config = dict(
    arch='regnet',
    model='self-supervised image encoder',
    dataset="rendered roads seen from a driver's seat, with toy cars, trees and houses",
    train_examples=72500,
    image_size=48,
    crop_scale_min=0.4,
    horizontal_flip=True,
    color_jitter=0.6,
    method='barlow_twins',
    norm='batchnorm',
    activation='relu',
    channel_attention='se',
    depths=[2, 2, 2, 2],
    kernel_size=3,
    stem='deep',
    widths=[48, 80, 144, 256],
    projector_hidden=512,
    projector_out=512,
    projector_hidden_layers=2,
    init='xavier_uniform',
    residual_init='none',
    optimizer='muon',
    muon_scale='match_rms_adamw',
    lr=0.0037,
    momentum=0.95,
    nesterov=True,
    orthogonalizer='newton_schulz_5',
    adamw_lr_other_params=0.00085,
    grad_clip=1.0,
    steps=4400,
    batch_size=256,
    epochs=15.5,
    lr_schedule='linear',
    final_lr_fraction=0.1,
    warmup_steps=440,
    weight_decay=0.0,
    adamw_weight_decay_other_params=0,
)
Rows from block 2, named by matrix and row number. Each number is 200 + 20 x the weight over its row's rms, rounded and kept within 0 to 999. All counts start at 0.
# convs1: grouped (2 groups) 3x3 conv, stride 2 (model.blocks.2.convs.1.weight, 80x40x3x3), inputs within the group 14-27, a 3x3 kernel for each
convs1.16,167,179,179,200,197,190,185,219,200,192,228,195,206,201,186,182,192,192,206,217,217,171,182,202,201,170,161,164,184,193,194,202,223,185,221,178,215,218,260,245,208,233,211,209,192,191,199,203,192,164,198,205,189,168,193,204,178,171,153,155,179,155,194,184,208,184,186,178,186,173,194,195,202,205,206,193,204,176,185,163,180,222,213,230,201,193,181,178,197,225,225,245,244,197,224,237,172,193,196,214,201,213,175,190,192,217,158,209,214,188,168,214,198,166,179,203,205,191,202,243,219,209,212,198,213,194
convs1.17,198,186,203,176,191,185,193,219,212,230,205,191,227,186,182,225,228,234,195,201,217,158,176,223,196,183,240,204,202,179,191,155,189,212,246,240,161,196,227,201,202,182,224,201,150,237,207,191,248,216,184,200,219,182,212,187,200,218,206,232,212,190,164,195,182,191,228,195,207,260,238,213,207,217,215,187,203,216,227,212,199,195,217,213,199,210,187,201,207,181,183,181,194,198,187,200,221,210,196,190,183,211,195,176,232,199,223,218,199,181,195,223,186,189,236,230,219,200,211,235,192,228,225,140,170,226
convs1.18,185,170,182,200,160,167,215,187,180,182,193,210,200,159,206,185,217,215,184,182,191,179,207,212,186,173,215,196,184,178,200,194,164,221,228,192,209,181,190,175,214,200,182,192,210,203,218,213,187,204,199,191,186,173,224,224,237,203,180,196,184,189,169,209,243,238,202,174,223,207,180,195,195,174,158,239,213,200,236,230,193,177,191,226,184,199,221,202,224,207,230,220,226,216,202,195,184,218,210,189,184,204,199,168,206,227,217,219,203,210,205,179,171,176,191,201,187,189,199,198,167,196,220,204,211,228
convs1.19,202,196,196,211,200,240,207,217,211,209,179,193,228,233,224,236,231,210,216,209,208,220,212,181,203,224,206,207,203,168,231,200,185,214,210,181,224,180,162,208,217,209,175,186,211,206,180,199,195,214,241,193,232,205,203,175,213,194,206,228,214,205,201,189,169,211,193,202,219,221,254,228,199,191,163,238,194,173,198,190,187,189,205,200,179,193,186,191,195,223,195,189,190,177,207,167,192,175,155,217,204,201,198,195,204,230,223,203,193,199,207,188,207,201,176,176,198,199,207,190,203,234,193,186,185,202
convs1.20,198,219,216,220,242,221,210,228,211,198,203,166,214,210,193,206,208,193,186,191,205,174,201,212,179,201,187,208,223,209,188,215,183,188,202,185,176,204,214,187,200,206,150,200,222,220,244,208,249,185,216,252,229,186,205,230,187,189,224,213,259,231,206,216,223,197,217,198,238,224,219,201,208,207,166,191,204,160,174,179,170,181,187,206,193,170,185,187,179,196,227,226,175,215,201,162,209,184,186,214,182,180,210,208,180,211,214,192,186,190,206,164,218,232,184,170,227,180,201,260,161,200,236,158,191,221
convs1.21,170,187,185,201,171,176,204,190,186,188,214,196,202,213,217,181,169,203,187,179,159,200,186,159,186,174,168,185,210,185,175,210,238,187,173,192,198,199,208,197,204,207,155,175,227,171,230,238,168,220,230,181,171,204,207,245,200,188,221,228,185,177,181,204,236,224,192,179,256,187,196,230,203,218,231,171,229,219,197,209,180,222,199,213,217,189,197,211,211,207,243,227,186,242,230,224,211,192,200,208,208,188,174,190,181,206,196,190,240,218,213,243,199,255,215,199,228,221,193,188,215,168,177,215,236,221
convs1.22,212,206,223,209,218,169,202,185,155,168,177,171,148,183,199,150,135,163,201,183,215,191,184,210,224,221,237,182,197,201,187,188,186,195,184,156,209,215,195,212,211,223,184,197,198,166,198,204,192,187,186,168,181,153,186,170,225,159,188,238,155,151,178,174,202,196,178,207,201,155,173,204,207,217,197,212,203,220,197,221,208,182,233,218,187,191,197,185,178,184,212,191,189,200,180,206,199,213,239,203,208,246,188,182,212,178,189,220,206,175,186,154,185,206,164,164,193,177,213,198,188,198,220,219,288,262
convs1.23,180,176,184,199,179,206,208,175,205,200,220,227,259,192,233,209,224,238,211,222,199,227,230,213,235,228,198,188,176,198,232,201,198,209,206,207,216,232,207,237,227,220,227,234,192,172,182,194,212,200,202,229,240,236,210,193,218,199,204,229,206,205,205,203,218,215,201,216,216,185,212,250,190,171,198,209,212,217,194,196,168,210,200,197,202,218,187,202,183,184,201,214,234,177,172,236,206,243,213,195,208,199,221,242,214,208,196,174,244,237,190,230,211,199,195,213,206,179,180,182,191,201,186,207,197,215
convs1.24,173,185,202,211,204,210,228,221,229,187,197,164,196,210,150,200,201,172,192,191,183,238,192,226,193,180,193,154,152,156,178,199,195,175,185,175,200,183,201,220,197,192,195,160,159,197,181,200,188,178,178,199,201,226,202,206,167,188,229,179,204,235,227,174,202,204,176,229,192,198,205,207,173,174,199,183,209,208,186,182,172,222,213,200,231,200,211,216,228,211,187,190,185,176,187,166,154,179,173,224,212,171,226,228,230,245,225,220,193,165,169,189,203,185,200,211,191,208,201,183,227,206,178,185,192,166
convs1.25,200,227,204,238,239,183,239,203,202,181,179,162,166,194,178,170,169,204,202,187,196,192,187,180,172,186,225,201,225,209,238,205,208,226,214,197,193,175,185,182,200,163,170,164,191,199,215,179,196,205,201,213,204,208,213,195,202,189,160,195,149,162,178,235,237,213,210,220,188,199,207,196,161,176,181,170,171,186,212,190,188,167,198,216,162,173,195,180,229,239,193,203,199,160,188,195,173,180,175,214,172,175,184,169,189,191,187,221,211,208,203,190,193,213,200,210,188,225,177,162,187,185,175,205,201,221
convs1.26,211,201,177,195,177,212,190,176,233,211,238,223,237,208,232,200,225,205,197,204,207,196,189,208,211,220,210,191,229,195,203,195,229,156,204,240,245,220,200,192,188,208,170,186,201,183,217,218,234,216,189,222,212,175,162,214,182,198,191,167,200,174,142,156,224,217,195,232,203,186,189,189,182,175,195,210,179,210,196,224,185,178,211,240,198,201,206,193,205,201,188,198,182,176,178,223,153,154,197,200,193,202,215,186,201,207,190,183,181,196,201,191,217,232,173,187,206,200,191,220,183,189,216,177,210,207
convs1.27,204,209,194,174,202,204,190,206,193,210,214,191,210,219,198,201,236,183,204,213,221,184,185,229,187,215,235,213,212,187,209,166,215,207,227,222,207,204,193,193,193,171,194,189,196,195,198,215,169,166,170,200,174,194,194,216,194,186,194,169,148,154,176,197,222,192,179,217,165,221,189,196,184,163,194,197,210,213,228,224,221,184,186,189,202,198,201,192,191,210,240,239,223,219,203,226,196,240,226,202,208,208,190,196,210,167,177,160,189,200,164,215,209,179,194,239,182,182,193,197,213,200,209,195,234,233
convs1.28,201,184,184,216,196,195,214,237,230,219,183,192,234,202,220,209,208,229,193,218,213,213,224,222,216,183,205,195,193,179,218,194,206,222,259,239,165,165,192,205,204,208,176,197,215,182,182,192,181,195,214,233,232,241,203,182,190,139,163,177,197,179,199,179,198,177,185,184,201,207,171,216,214,211,224,231,199,192,179,200,168,211,206,206,210,182,179,160,148,163,232,231,212,222,208,230,212,236,210,208,201,212,204,193,184,199,156,181,177,199,187,211,193,187,210,209,193,225,204,206,196,166,180,224,195,198
convs1.29,239,218,232,218,228,218,208,224,218,210,186,190,204,209,202,208,189,194,187,181,186,226,196,211,186,187,171,212,206,184,204,232,213,203,211,187,207,209,188,178,198,213,220,190,195,215,201,198,203,163,183,222,221,229,211,221,229,191,210,210,204,247,222,184,190,195,171,183,202,189,187,241,169,192,246,216,192,263,197,216,243,234,203,217,241,195,202,247,216,228,181,189,168,193,208,194,207,193,175,167,187,207,181,196,160,196,188,172,188,184,187,173,223,196,201,181,176,169,165,179,192,174,196,197,190,190
convs1.30,191,189,174,169,199,183,181,196,179,187,223,175,217,203,221,221,213,223,229,198,220,191,204,220,210,192,194,176,213,235,163,209,253,175,182,236,207,189,219,184,181,162,178,162,182,165,221,230,173,218,201,186,215,215,162,254,207,237,209,237,205,217,228,163,238,214,209,215,215,212,210,237,182,185,184,216,225,219,209,219,185,171,156,170,174,166,181,210,195,180,205,224,242,202,185,245,197,236,219,182,191,184,237,223,198,182,184,202,211,196,166,225,214,195,196,194,169,207,211,200,179,173,172,199,179,171
convs1.31,221,225,196,199,210,184,184,190,205,234,230,186,205,203,179,177,160,191,221,246,257,181,187,188,181,200,195,208,197,160,194,182,165,184,183,205,206,170,205,179,202,181,188,174,154,209,204,232,186,189,193,192,172,178,182,236,239,217,214,184,180,166,179,187,210,215,210,219,174,217,169,211,188,176,168,176,188,198,209,233,189,207,200,196,186,197,194,180,187,195,205,190,153,200,188,187,206,200,216,220,232,235,230,218,221,212,193,183,186,178,176,185,186,164,180,169,169,183,182,197,179,166,186,189,188,187
convs1.32,189,142,165,206,220,223,216,181,202,172,186,187,171,202,216,176,184,184,196,190,185,219,214,244,194,197,203,171,148,196,171,218,246,186,170,188,211,210,163,206,211,182,176,170,176,191,224,172,220,219,191,191,206,171,199,221,198,192,223,218,217,210,215,195,194,174,219,190,181,218,210,180,183,186,176,188,223,194,208,189,174,226,156,201,200,222,195,205,197,204,190,169,193,199,214,193,191,195,189,214,205,213,188,221,186,186,189,179,193,179,223,182,195,213,176,189,220,202,188,181,200,180,202,216,208,186
convs1.33,173,191,211,174,182,194,194,202,204,213,231,223,225,173,209,215,232,200,193,190,202,195,185,184,198,192,178,198,206,226,220,202,241,200,233,210,171,179,176,191,194,195,191,161,174,239,174,182,241,170,210,191,180,197,234,227,183,208,195,198,225,199,190,211,199,170,219,178,180,205,194,172,190,184,184,158,200,214,165,187,159,183,191,171,174,197,202,193,221,208,178,225,237,175,225,259,187,244,240,203,215,203,180,186,225,208,202,209,212,252,229,209,188,243,222,215,213,190,194,185,178,215,182,181,209,200
convs1.34,204,203,218,201,189,212,167,204,197,164,167,191,179,187,188,199,206,238,188,179,161,185,190,183,153,160,173,218,203,180,212,209,222,211,185,193,188,180,192,191,192,177,222,231,204,191,179,225,199,193,192,216,182,185,164,213,215,177,212,227,209,197,208,196,169,185,182,199,175,204,218,192,234,243,244,210,231,242,211,202,200,201,160,179,163,186,163,164,182,201,186,186,174,203,198,179,161,181,221,173,157,176,181,213,206,192,177,193,191,176,203,203,187,209,211,239,222,207,204,201,205,216,207,172,181,187
convs1.35,168,161,176,238,227,204,232,262,243,182,183,217,186,200,192,178,173,201,224,220,205,218,205,235,205,219,209,181,169,190,215,257,200,225,222,213,202,174,184,211,214,192,190,211,217,176,196,201,199,194,212,202,209,229,188,195,204,166,204,215,184,188,206,167,162,178,160,199,209,197,196,187,164,179,196,157,200,179,177,185,223,208,178,197,173,184,186,184,184,191,242,225,236,207,193,215,181,147,172,204,206,216,152,202,196,188,217,222,162,174,194,182,197,186,188,187,201,206,197,207,196,207,213,202,207,207
convs1.36,192,225,217,250,199,198,249,227,249,168,169,185,191,169,157,206,179,173,180,176,163,192,223,206,171,175,171,195,230,184,213,198,187,214,205,223,186,191,205,180,206,185,147,166,179,193,166,181,209,203,194,197,182,178,210,220,213,243,192,213,221,216,177,202,200,211,214,209,226,205,199,206,199,238,200,202,208,211,186,215,238,168,186,213,202,177,215,188,188,195,203,188,189,205,197,188,210,183,185,184,212,221,171,162,178,186,205,229,223,226,202,221,239,215,210,206,245,165,164,149,219,184,200,243,200,221
convs1.37,193,219,205,219,210,216,199,202,170,202,202,146,200,218,188,207,216,214,214,199,213,202,195,210,190,183,187,192,187,184,182,194,154,178,175,152,165,211,223,171,208,238,170,198,236,237,192,160,226,231,165,219,210,177,226,156,160,240,203,162,207,176,171,205,167,194,195,200,159,218,210,195,165,162,182,200,194,212,227,236,204,200,178,198,195,170,201,205,215,222,218,203,171,225,206,198,193,163,158,211,228,192,225,212,206,230,200,194,178,200,188,173,167,168,185,191,218,184,192,211,193,202,216,195,223,233
convs1.38,205,198,216,176,143,226,166,168,241,179,174,182,204,205,171,208,179,199,192,209,221,217,194,220,221,234,284,174,178,189,178,160,202,172,174,233,196,200,213,204,231,227,217,244,219,226,193,205,209,216,196,203,203,175,213,215,180,212,214,158,198,212,210,203,190,149,216,196,115,186,192,148,192,216,224,178,192,185,190,199,203,204,203,194,199,202,224,189,186,195,184,184,206,209,185,183,201,197,184,224,186,168,188,168,160,210,187,198,225,197,212,197,204,213,164,187,190,198,197,195,200,179,199,180,182,211
convs1.39,190,186,195,193,202,223,210,215,213,194,207,189,203,208,202,195,206,196,196,182,161,189,190,179,184,217,212,199,191,173,206,194,154,190,188,166,190,183,197,186,165,149,202,177,178,185,185,206,203,203,202,214,238,199,193,178,200,209,221,204,173,230,230,219,206,221,240,231,249,187,205,218,201,198,197,182,187,201,176,169,164,186,157,202,173,168,167,211,201,203,227,213,203,204,224,195,185,178,207,189,197,227,182,201,232,219,208,218,203,206,201,202,210,204,178,187,186,209,227,232,164,195,205,193,241,220
convs1.40,206,209,174,228,204,214,187,188,212,213,203,200,174,212,172,194,192,184,189,191,206,224,212,178,192,224,182,213,211,188,209,203,205,208,200,196,175,165,187,144,184,204,132,175,211,173,199,208,179,189,219,183,199,197,210,215,170,190,190,192,172,182,204,203,181,182,199,202,192,203,202,208,210,187,219,204,209,207,163,163,149,210,206,196,223,181,193,199,203,176,206,198,177,221,193,152,227,205,154,252,188,205,210,203,191,227,219,227,185,216,200,209,212,190,179,215,159,191,185,184,211,212,173,199,183,205